config.toml
dataset = "short English words printed on busy colour backdrops"
crop_scale_min = 0.8
tokenizer = "char"
encoder_inner_norm = false
encoder_drop_path = 0.1
text_encoder_mlp_ratio = 6
text_encoder_head_dim = 32
text_encoder_bias = "all"
text_encoder_parallel_block = false
text_encoder_dropout = 0.05
beta1 = 0.95
shampoo_beta = 0.99
adamw_lr_other_params = 0.002
batch_size = 512
epochs = 90.0
Rows from block 7 of the image encoder of a small contrastive image-text model, named by matrix and row number. Rows with one number belong to one neuron. Each number is 500 + 25 x the weight over its row's rms, rounded and kept within 0 to 999. All counts start at 0. Numbers have three digits each. After the name is the row's rms in percent of the matrix's.
After each neuron's rows are labels from the 100 images, of 14848, where the neuron reaches its highest value: "place" is the part of the image that holds the peak; "responds to" is what is common among them. Only what is clearly more common there than usual is listed. The data: short English words printed on busy colour backdrops.
# fc1: MLP up (encoder.blocks.7.mlp.fc1.weight, 384x128), inputs 0-127
# fc2: MLP down (encoder.blocks.7.mlp.fc2.weight, 128x384, transposed), outputs 0-127

fc1.172 097:482511487501537510499496497511524474528498511468539493523519533515483498490468529503494480506473472533478495511542521492459531538474468495509517519473487459503482463497564455514504515509505526501542491516466567554465510520510519517474539512518484513492525420549496471483529494491517519504497514507449496510503519516479505505515502508457522514501500555470490533505494510501493539488456
fc2.172 094:473461421504456513479473521505514454506550484530503502504549522482469499518514496482480509501497456494555502495472546484539490526491465501504481483515504447527508462528527522496528486485510497502509504511522504521495509498505524489490464504521459501534508521475545452496496500473503511500511492523511486503477539523481502441472481497525472502527533480482544504539478495552514498551496
place: middle right; top right
responds to: the letter e; the letter p

fc1.235 107:481495502539448485541485472473511530536494547489510521475535480539476474516507529507519478467455509485531506509505508460497487480532517543475469532478547476481482533507467467525508457498501526497496505538475492495492507541571522496490481481522498515490484494489501453536473467529470508528492506516494509431505512527522482504528507479499511528512500494536495495545462478516527531512510
fc2.235 107:511458470499497543507499518448459490496468550499517538477507498529487556501500510473532515442485526506526509514501528515487519510499507469509510538469495466498506458542482524517471500505445552472454524485510519515493493507547486498509497504487528543491486520494486507538494523506532454487513451515504497467472561513503489518475479543476492482475524497494477495508477510509463524472530
place: middle right
responds to: the letter m; the letter g; the letter u

fc1.196 096:508516472468537510486512472488508481490486502501494502513538524504497473548454481456473517526431508529525488528483541450487486473499521504492495480473528489503559526484509473495451506509491517500534484514452503474517444491514517516510485510440517478506481530464522499500546526516522508519500582532510508487514473535486528489497486489492537488504513490486493532452478496510533503504490
fc2.196 097:484478501505524486464517518513524542525494509531558467522480483512506526524484507441474470505450481481518537460533482501531496475500513493489502535488460500496483520475473470496535468476507530531533535488481558509511527515527481472525534518510531509478493512432521512478521526501472465506475518546485495498488558495501507484485472481506470492521530467469492507513511506507498468487551
place: top right
responds to: the letter h

fc1.56 099:469522425522520521507496517456527492496461503488485494482531489465522496459511491506492528450489507509526493509508467497497490492506484492483466532477526480517499486499497499453494485502487517533522511509504495483466511444488507477509516474447482420465534524517541487473496503465524465480481516543517524510507516462507516474479531543499502496483534508520563504479489540470485543501475
fc2.56 100:494459452493540516505482499514485481501501470488475554518532514500463497488514474491538524486489484501521488461524487506511521530454524530489507484508493501484489483497527461476492504557520502493479503518501497512500495542504461484494511495511536584493483465512458495432552500500500505487513486499537460487522480527497467514504481494485478509545473490544420531510527503501519487478512
place: centre
responds to: capitals; the letter a

fc1.22 097:538558481515504517493452507500542479526495511537517482495532475494536521471506489490543556466539489490510486495497510518489484523476536496452478507506498568545482487496548532531502480511495536537502515466515471485501473497512502488478490512491504505521529458511510473531506496508520487485513521477506546517461527520487494521553510529472542479515520460512518533489441504525481502506471
fc2.22 104:494497462520516514513502492542474506453491508480527530515477498466512503526462470499506475502479502498506472529481487510502498446542518558507484495496493516482507492543517484453464516513512471523481494511531529485498443518521504516465467500460491518473575494553456516459473508510546535527500524515510491528519481528509473496496480523487546520486500461456500500484504487490449484483474
place: centre
responds to: the letter a

fc1.105 094:472456492474483503491481524485496515526477532463526505530489503447527524522496540546494497502518466520498500509550473501449487501485501509460541493559469514559509503505496504475502495468537492507501467527533557523526500481486523522522484508493491502524524486498469510480523499512477507472562507479482508523486483527528519489555476531500482530489513495531478518471509502524479446550518
fc2.105 101:498525485543512524478482491490508494511496594484489518480513539492490531527471558495522492480534490502544515471519518495479499488472495459511498497518511475520484480507485485499459469541465540532492460480512495523476481455504472444492440474504487519515518479499511510504490518539496518494479517519481487514488492528488454470456496455487555496489496463501500477463524498506485451498504
place: bottom centre
responds to: the letter r

fc1.104 095:505509478460487519507521520545452508510472520524504528484542513561520515493507496495486484458488512459505525496504555488549490479520480564488521520527511531509489495490540497529520488542510479516496452547488538492485520482465482512561559484508495519483481519517484452499505518492536461467514480447494494502474491496484499496511534533528504495489499472513469512511490517491518516492548
fc2.104 096:498526485547490525523508496491552520488482514503507540490488508522479471505495465452482484544531504511501493534509445493521468460500451523471456501482522528519443489506490501481524494532522504514466510504492513448495506495534582494492474479493452479582513484507497501510497484500493493509481501487505557546460517499473511528496502538520500468475505474500512505487509490528512511489484
place: middle right
responds to: the letter k

fc1.298 095:511499476516514506503507488489490496519513515516500548522519469489513500480509528479544500516554465486546527455534548500455524547515509486500459505473479505509515500470480513478506517528512539514510473518504505563515491503519482510475546534499484491522485459521524482511453495531516498497504460436531496517469535484546511459514521483471507530487483457487522455449512500501467507522506
fc2.298 095:506541466509499504540489462523498524478489513539521478532501466484501462482551504499506526488524492512444505508492497487504514493482478435485479524489476536453524507471509480519504481530488517474473533498504514520493508516519529509489480521480584481465541563489440464524517483528514508488508498497450540521497512497492492503488498506467499532491464500477491535517450506499485489481469
place: top centre
responds to: the letter t; the letter i

fc1.122 103:471546500474485498520479485521525513479504498480523505532506478490528516461471546487534521542553491500441518528490464505509560489491456471483528509506491535517504522505488520521576509522497503541499489491485526513510516503503519542514515458478505517583516522498504525487474495498504472491505510480486508515520509479545477542489520501525529503510473478529540529491506509474466518532525
fc2.122 103:558463490524496476507519507490508488507497558468472471497532494523514473579489521488501495539503484468525500489524550517500490489522496523506454451513452505450444544505470493504508462494485511476517502502484499487526531504501512518510485516504497528489493480501528498489483528483492518510468518490499513465493566457496467507468494533524474475497497513484510519526522508551453511483548
place: bottom left
responds to: the letter p

fc1.245 091:506534463491508509501536549438532464478509475546542476463511484518531501471457507495488520545487544501480475526489493425478509492513508476504480533492527470517516509508502475489512475476507510474450528479537517489467497509486518531491536514519495483520527476499516508501517495512492509501559495518453533480495513509484489535512477537449515501437521482526519512517519462489501501484497
fc2.245 097:490472453508499518563536538537492481537469481507507503461534508485510503532469491493478484505476539491478496492542500489496528533439543512516534500514520539519493468512514504486494494526491493505484469479500533485530490485457503515530497497498520476536484481496542518557501521504460510521522466481528487478504472537527518511537497508539498496549517464515524498531483480526470552528462
place: middle right
responds to: the letter o; the letter x; the letter k; the letter b

fc1.92 102:541527524478476523451466577516502456473505506548505538526498543482509502503500516515517513501546501475474517528494523492487495524507496478467486501509510526514490494489507463552510538499494494511535481442485505532487511519512504527506532519525505515504515510525552471487527494470520498521514548484481556527532557540512543479493503502495537541487513489502492501496507557528500494494511
fc2.92 097:511499519469477473516537535495458531524502504491471499526509544480495509447522507523522508473525489517470474475520503472495499511496485516460498524521495476555524495472487517487488463490493489505480534478501520521504485491526511556484500517533440474545521452507507489497452511491536456498520494494502476503445549519454530517503490471494508514494497484495536485429482481477527465516464
place: bottom centre
responds to: serif

fc1.171 106:523465510482508509516532525493524544501537510476460506518530458482514515503542504519482459505492522509495497483565535482522464482499485531543538505490485474473498521518505497520488470504541518511506506500510498509521480533507460524521506529517497491517487527489490499482510516532468511480490505536471539538504551508529504523513500536552533548543536496533511568555521483513468502481482
fc2.171 094:495521476514499491518528484479502500440459532539519529525468484468487488515526484505474502481527552523509489486542464526484512472504518475480480510501539515506498503515509500536470525469501530542481478490483512492471497522513497512447453452450491485509510475535490497531499483573514527506497491499486535538507495549505453552498497483496540554505490498480480468515506504499494467462495
place: middle right
responds to: the letter l

fc1.328 092:522485504476546498509529499485471533456494569467486516553534528517537510513494493498486515501431476527466519477515505503510536464474510506515511500464499539469477508470547489485542502534514469471468494487494475504515522482488480493480493529483464537486487505503528513489496522468530507498447515526543514536491490478482482450520451527497498510514497524473499469485467491465469497482488
fc2.328 091:500473477532529483500497522524493522491505439493536517515515460508500489524501460547521516537493475507503459520519526517516501528536525497479480525496497529507544507517514507437494500550523548513508487527474505459546487504535529507472539485478550507523489497534483506533489528463541507521496489530487473506522539512469467467490478491493500512506459540516490490543533489517508509526547
place: top right
responds to: capitals; the letter n

fc1.107 106:479476523590515476498515527521507554442537480516497513545509488469489480494494529526507462474466536509508449524487520501483520504484531470504511509487533514460524514507499525494485497551517511492484482530519491524511492525486465516483513482479563485481499523486471507497464517507528475446491547530517526499471455491476494493474520515496494526514475525513496512511523483496514559513512
fc2.107 095:510489494537496481540496506515500482512529480468502484500505513496504489481454500465500479523502504505512508486544496515544469488509506480464516524436504506514462518463480514516551483489473493497516492427489508472474472501486482473481567495543436543506511519496478519488500488495493497485466502458505467479509492452457508472536472505492472526508535513507513439485482457518520461490482
place: middle left; bottom left
responds to: serif; the letter w; the letter v

fc1.331 100:477552523548500511488494520498525491522505526527534491528483499477500479499502498510495502450555508523504527512511529502486495545519472535523493505507483503544526473509522555508524468499567513509473543513494530544504535508514473431488508515538547522496493516523492513492473527539530476492483484509493475511497500523494511496488505519511494477487491486514535537465467570527515473524539
fc2.331 097:534520538533479483475502517521534519501470530482474509509472510486512453489543481510509477472504496475479481477516509531503467475523520493504483485519513492491467533467461493471486489512520538475520527539545510512465480537498521487517489544490525479503472468501473402479515459510490490474505507460518458481534508518538506516503494461473464507486475495476457550508499524484505485476505
place: bottom left; middle left
responds to: the letter a; the letter b

fc1.307 095:496489475454543487510489531500528500516496502488473491493499478527498492506519470484451492513451507503478497529529483478481481531501486501501447520469547524521506510450514558485526498473516493507518506540528521456524493470498550466499525505500509510511533480495478435505480480500508470486553553489527482498473547493483511505447530529486513500507537518459505526483553513484487530495512
fc2.307 103:506507474511488485505463532484456520463504545524444452533454538504463493478479505519502505491466515551517494525519489473494471487506529499506493519504522502498506509514476510494454481481484513513460499505503503468537551503446568522505465507470502548510517488519477470499460473508552492468490488510525500500497481497511443534523484494495510507466536543489497502490537472480465486522511
place: centre
responds to: capitals; the letter a

fc1.268 111:471484520506483507519520500538487512524513483534460561523457494487489502508529494495496467508539499551485506513499459497510458537468537499505481504520525479513498509503454507475516467515508509472506545530489533492498571479563549496482523498489541501502525540502471502522481496447489511484528501512494532482510500511523531522491487525524499501549462507517524518510468501495529562529511
fc2.268 089:510487464516457547475489486492496521541499485527524507514454481508517477503492541479468525465511521548476528493493484521510494468516477482512481495517534522462550475504483520469475492540532527491503507535500506542492525512512554476493502525525510529514500511513516551454453484484513524494468494559536524493521490513504493478496529431484485511501514513478518521483487459547508490536474
place: bottom right; middle right
responds to: the letter k

fc1.211 088:490523480530495444525481495522495460464462507548496564541527518483523471531515509519488516497524534476508500487446474476530514528516499493496504491510519510518546537448508520483534485469531498499494488478488523540525483528512538466491492490507525516534504534478526483475477534476541528563522456465471505516475471503480494492484468487473465496518515485492499487509518505485479516459513
fc2.211 092:473456489480506481453451527501496476466457505505489484501540518509496513491522490483533520479522465493463483518453516505493478463486482491448507521523460481505462467496506540521527568485544537516484522502511474444506537523501503537489485504503499493471528492493534555496476466494516509507448489482466518476486512537482466481475531513475494480473497464504480505473518527506476477497492
place: middle left
responds to: the letter l; the letter b

fc1.117 096:501499515473525509489559480502450482480488532500445487509487513509507496542518512498541476541474466512509527474502508493523539490485506515521490498500501510511519463516521495491528477482534516457495513514462488456556477501471503520509505457527524487492513520588504483462496498497492498537506519481492489477492480493483521473477541527486464544440557484474511498489503450523492486510521
fc2.117 100:482534537522506511535511462489477476504456527464524538492481472535492498516452484478511493505516495468483509520495524468499501470508485530509486479505490492524463541496514488515474516490533525491523506532469467515529511503497467487494446547516456501457457518480494481500556487462481471478559478502500514524543479490498503465499527525521544536497521508492514473499522568471518485484488
place: middle right; centre
responds to: the letter e; the letter m; the letter u

fc1.180 105:522564490500502519488564541457517511448518504514547512509487521541506487504507510494481492521507476518531492479496484527489542516512477501496511532482496509480525485486518492466430495494503522473498486555534491501485495496508510504502444539518571504473510511501485475501529533564516495492500483470510518460536496531502506501530499492534518540526519487471505476522521487542474515496464
fc2.180 094:515455515518516504552522483462549497522513474495448483501474493486486470533514520504487470496501511517487472545519489506512473474500505531499487490524509545506477539461484490462516509496473517474516507472477465498499497481431503562494468501500511526514500463502521492508522490502484538522512499480475546462512533500495476485480505510512499473498439471532464543519497520501498426505544
place: top right; middle right
responds to: the letter w; the letter y

fc1.367 118:538528526538524472535518509503508532526521489510540495514492542480520507506512495581518508526502522526510476501513512502502446496523510458496499547502487513472497481494498520495540497482493504534506504500493471511525543502473549504536505488514512463494443528484523514566505497520515514476481470566483535551513535535489496484530509488472496525513498506510479522526488489513484537469546
fc2.367 092:517553546534497521471517509505511535487484492506522490448481495540495504514491525520507504526478542519492578511478512499508481503486550521545551473486516522482508500491454529463474512518498494509548492513525458485486513458507527493512518513444512530513477508491437521503498498479479531484496436532520497483505519523465501501520486498484493518507478527510525487508539476482534487505545
place: bottom centre
responds to: the letter i

fc1.263 095:503498502537495522491548525567505492521464517504536477521544558499509499524531509518495458481489510494538499517509509517503491506534467521505491482517485540538516522470501527514459504480546528544526474529467485488514505500528504533503472485469506524495541478499476456526531473504519441476485528532506477502492565514498519520505474529458500496512476455506512476492489519496534455499511
fc2.263 091:500522515468525468507502521497524459539527499489545553481536516507517500505476451515514532460493554497493467526487462507473519485537546504536498501444478545505473505503504507488518486475525542501527479535506510465510528518485513515523486461497516471511481502440469482502515492520529531488505549497525517517510462539516510525567472497507507495484516458503498520482493471500475472499514
place: centre
responds to: the letter a

fc1.31 086:553466509469500505469507489466493501488497491485494549473491517488480517537491514510567501481478475497505506505518502552505510491510503542493452487500510492474521470502503474481546483494465478497521457551496542503511494492523509516539505530478505488543510496561478495477494514556443478468498516494500495477479502522481517521444496511558481484516474508515466551522486484480520545483502
fc2.31 092:515485514513524493468509519492530514554500466516457473475480491494510493476485483521486489521473500488468486552484532476488523489501473514485528522509484528504552455536510499525471507514510482510533500479535500484506492498450517528509487460497504458555474504498519510509545549518488523509526484518471533488484510472498481514497508544572513483551505508485555499508469494522514550443492
place: centre
responds to: monospaced

fc1.253 090:508505475512501529495482555517509456500487520476514470500525524470525511530461484506518528500508465538485510542472514491486551533484467533497467497486492482500494495466486565491523523496495511508467567475494502488524538535520540520493494469504514489515545534533552487531498412473507459499492526477476521502450508512485489506496508531507495498489495520519485547483516503494489511497515
fc2.253 094:492502485471525552501464543475478489510482553553484555519500517487455512464486511519455492531537475491520503497498481521501572439527521482525484505490497524527514481496497510516445477543523555509502487529517500528478484503489510500513478482488485527512486534498500508457503497492507519493515516525506494504546503514519497487487492470508531537517462505489463532518470469556488515530517
place: centre
responds to: capitals; the letter a

fc1.290 089:479499465435522548492487545488560510486498497534493474538514531502494514483506469499513499514481491494488529487467515515537454528534522511476516493503506533536505523473492526489543487488516532533521528466505498493466491520507529483487521533504529489549531527506531505560491476486514537466484511510519481483527529486498528522508513470512539495498515519488458430513486509460517546504493
fc2.290 095:505536500476478485507525479498505536485489520523526551513520466480494462473497500478527493515514458499492484494461532531523477531513491524492499529547511503450482466499496519514493540486496516500516484489506540494491533475518505484463494455503512543490497483493479524453468449516485486492496474497465513508484529442471500487430503497518526525540534482563490540525533483546509507501474
place: middle left
responds to: the letter w

fc1.376 098:487531503502515484502542539513484520462524532504510485471472514566509483520487518508492509495468491501544531526502499465513476500510508530541491464538501482532528494520543525524516506535552535476517524513522533542478560503493478505514522497548515510481534502521516503539530505530473509508529510552519520467514486542490490458515505495550503533516519511503512539502495537482502491449493
fc2.376 096:527539511504489487477543474480490528478481497511498491477480505514555512540467507510481484481455490540519533481538527458459482511479502479455510484500495473515469559457520536511509481519429534421499513478519497499487507530503444500474502536539484499493490521506513506493511484501519492445506511440511497478540500512476505526528497468475502509500516509490516490473494486515495472506496
place: middle right
responds to: bold

fc1.265 121:483472502497505494535529461527523481488529497507506538523536448507531529491518475487476468523527534502524546476533542493517496482463470490460486454509478523513507502487504505460494496491474536495516514473508486493524493478499493477485506541477517523464499481497524506514511494486495446556493536508586530476507492482466521512498476491504509563491529475559507500484520511528537522498477
fc2.265 102:514503532477499481501486496536448520490491473502514505515511512534515537543540455518521498493457469506462470551506479521480485510536519469513511539477484523526491516497472529458507486544460494495524499511493513492517544533524491504538568464507482554514499499534495483503478490524493521466518508483504472509490497468479491516487440549501472479514516517489457465542500487495493470467490
place: top right; middle right
responds to: the letter m

fc1.191 101:508485447502514470476554478472500488502474526504534503528477478536513512506482520471516519507529492542493491493522470528540488501463445528476484525521523515471524520527494500511502470559516510491492485475512510530498543493479517547488527484498516504492512477482536477538513501540493504540475489538509497535502449519502522500528552485503467526548487502531516532526483535505469543542475
fc2.191 091:462449468474528517485458492509503511479532550499519473520510479444543498490522489491491515474484512480557520501478472456533506475504503463509577498476495492501491475469551489521513488505488530495532509490503494505478531502534520445472492451518482467462498510471472469475522506523515511503483481487443504489485522516483514458471501533493486516479535499474503503469500515480505541507514
place: top right
responds to: the letter i; the letter g

fc1.151 110:516477550511483505502497521510506491560462517517481517529500478480478489472498492503503535505527510520490413465503497459510506519490539487536460526507488485473535488454471472478483502487481514487531508544506508534501493494484511497481509468497550532467542522509503478511476507456554498496520531494520535491488514523500525478465502506531565490507495483546533510525522455493521480519519
fc2.151 099:499500508518457493458511448474490507482484520488459464516480462469475518500468541496509475493493493470515562474523538506501482474489476494518534497545498521518468521498505520536489519454508533481517484449507518496479513517478480516472524504524472484489492497496514493455518534497489481485465536481468482479458522502512530476537545477501440456484510503474495497489503486532540461553509
place: bottom right
responds to: the letter k

fc1.54 080:537469436477496500470553517516486470474526498519457452531486521539517499494483501486498513493503515446507513491492548528490503520466466493485470482524488474470497582454500530505461506524486508521525482470521511458527497482547504472512488493494517492485504476520534492507544474494532529499536498495506475518487512538474545486493484474529505526501474504457492521497506500521480471520534
fc2.54 090:498534516504521551472489514513490469522540556511493527512494510506506516527508511483514484508492536492508508431504451501487509504512527541490546455511507499517499484444496543512484512473549520519476478522526523523458519497505492492509498475480465522492498473479507531473478521484493483441550503515478540500520501491490515493459534509436494497458533502549518506485502495495455510534474
place: top centre; centre
responds to: the letter o

fc1.241 093:511528517469503504523482487505528545482496489490487462483485536526510517537521481537541496539534541500516523498489543516485516526528493506499484504504496533489515485508494479525444471551466471491494503470481488481471517516523519500463480476512526504502505505560513478491547502538471503443491553476530498533477497498530484496504493534528553515481492503521476530561487499509565502513489
fc2.241 104:508499476479486517515477475490477504538506474485533498523576528529451466501532489509478504524475471479484475495519431485491508495509511504490505435497463476509537510503510454500498517452529504529490517464534458511500519542478444518494484519502506499502520539501485549491489519503512516499500480513542519518516501499479449537487496524460478498490505460542526501462486461487510487516521
place: middle left; middle right
responds to: the letter p

fc1.3 082:510518534487503486513516538529515487467471525474506513449510510476495515484511459502516500495531515529499486503519497458496516522522488522518481524439492484522533502488464515524521475491457494519497492503506516457506488476508512505466512514495522506446558496492560476475467489506490469524519488504512551482502529524465530502483511563433494566484534529489486496478481544509474473508483
fc2.3 087:497496498506506503493502485500476523476461566502493533473469476516495505512530505514526517494489478492528501513487507488515531537497494531470459451525504546493472491508533507481477486500507460491456464490480523574530472534473490524471525508489506516519524518477528474474491501501499460459516468495493479501463511490512474558519494494476493449559548495500474516503549488520476487556496
place: bottom centre; centre
responds to: the letter s

fc1.352 096:522471506501524522506502538509487512499507479479515541466504497504558513490519522529462513479490471534506472483504490483485461511498507521523508524468578506477510548493535503489515469509483523524536513521540483502537524521522513535581509502521472483495482534545513539526517498503466479500480503506508450494479496532489483500501419528501541475494461494523522523484497483492495508511518
fc2.352 097:500492485493481486506499545496496527491521458471504500437514496479492518454499466529464495488494507491497526508498455514533465491489490455467531517499546499509515504491443524557498538477485493516512455498454535525470498483496459524490503493515525455524553479481546475497482504509475558494475517536482519480505530472527538453508507507508483529479523506508511489465475505506458496516492
place: middle right
responds to: small letters; the letter t; monospaced; the letter f

fc1.270 097:519509492472498516501473486491477485506533501457530492514527459508488476539470534498541501527518525529542501480514485524513485495499507523462490543503493487482530504494489514495541473507505504497522499472511509533464490442497514508539513480552498492442486506505435520494490487489517471498514506526505497467499521495477507528518514529503532552499476449450468437492531470522533542552502
fc2.270 094:468498478483465501484515441498502531555511480482541526507475471484492535482507479459473557488476538505483510490490483490544481515512553511499472482470554523535473488501480529513483510516512498483528515488505512497463518482536504504524494515524478504458494487521555512544487449457485520499499498499527517506525472518504538508505508526469572529506478524491489525496499540478538526517499
place: bottom left
responds to: the letter k; the letter i

fc1.120 088:496512510468503487486518494498498509460475417479466486548513509505536508518495532533467516501466500505486499540508451514487514506523510511541464516492550513493549507503555554488456501540481497538525485519552459527522492511512496458477495513503516520499504502503515506480488495508497520478490485506468505515516524471544521516508504505497509531540497492542513502507455477444539483454501
fc2.120 096:462487505436480484525502494516508498519497609459486524501459500529475491510524483498494526508502516509533519452483525468507487494480509532469539475463530509511478505502520530489519495482499479466538474521526506500513530465500484515466536524478504482481510492514510515460515523489511435478456489468481492507477494478505515545514501482525479520520548517492452476500516490539513499483495
place: top right; middle right
responds to: the letter d

fc1.141 100:532503472523476518485490503502500502510500523540546495482495486523494491514486526474487492477518508478467528494499492540496530463482511526461494522493512529502509497487565475562465469530533460535509489469519519510515478476466497466524500513471549532501494525467508555506537503491516506484466507460497534503507453523488516483544551558521478520509452482498464495485521526466485501477507
fc2.141 095:516496504500461459516529418530495465480467513525508470506476492489489487497509495468502494523451517473497459497476485537466473479500549507515476456486470471501475523490507507450526529502471516485484494512512479466435470520492481504512503517467496512450496540469505536491505462535445466491495486501500510459507461553479538483477485526519517492498487472490507505500464509524500498495512
place: middle left
responds to: the letter h

fc1.317 090:507555477548509503496515469531483509453548552524491518524494487504532531507504505500528501504460527540507481482505552511476516486513488492492524508538532517494480495461501473508464494502463489457503486543492517493501497546447524516523458548467457491530480514447505482532488487511483541495491512479505498498491509475496475495494448491471531478531488514525506474462525509509455483488535
fc2.317 094:460518492521499487494468488496479502533472500534491455497487498494501473497522458496496525476470546506485487547525446527486529488486461502547523462551548527514495489509495494468495512529482489533528566503510479466503547495473500495514495485498502495495548521484499485506516471475501493508512514547468540494472455528528458493525474462516492527477498565472485499515521476507490540505497
place: top right
responds to: the letter l; the letter i; the letter k

fc1.118 100:491440548544490532524500505492498559497501497497516514480493495512468488533494516531497517499513561483528484498502515499508525493511457496480497498495528523510531450495501528554493499550513455543494505467529533467528498485531487498511497465524476552494492540504522491505515543576542513495487477527485529526471483478502505502511509561482515492477524490485494537486510509518521529498496
fc2.118 095:473513501503507479452511503489481493488505504508484491492542508485561484513487474473496515473503459447502491520468497549467472541498478496503484528522421487540454526512540513492520524495486484463487520482506515496488512528508508523464489469536494510512520515487492514523501479508551490483466459468506498497517500451409483478475519539491519460509488481504477477491515529528524509496491
place: centre
responds to: the letter e; the letter b

fc1.249 102:504478478469531501507547536454517542458470523462435542491526496531505485475484496521491498495517490477505483468526498484474498524553498512523498547538530487495510490496510510455468495474482502518470480506485496529516468499494495494525476507500470476516525505510503520431512520520497459529515529524480519549502531506521515502515501526506514485508528471473493519502530505493456418503466
fc2.249 097:532513511490490496547505523492496548506487506499494505535495510522487522489472464516480462510542530464513519474492493506518525495522562489498444504532522518476476488464506489503480484560524521524489490525492479455475465491510509483494510521475482528484527479511489513560468456489473508506480503543487470510519505478531492506498475543531462556520462483479496514486475494505489491497585
place: top right; top centre
responds to: the letter a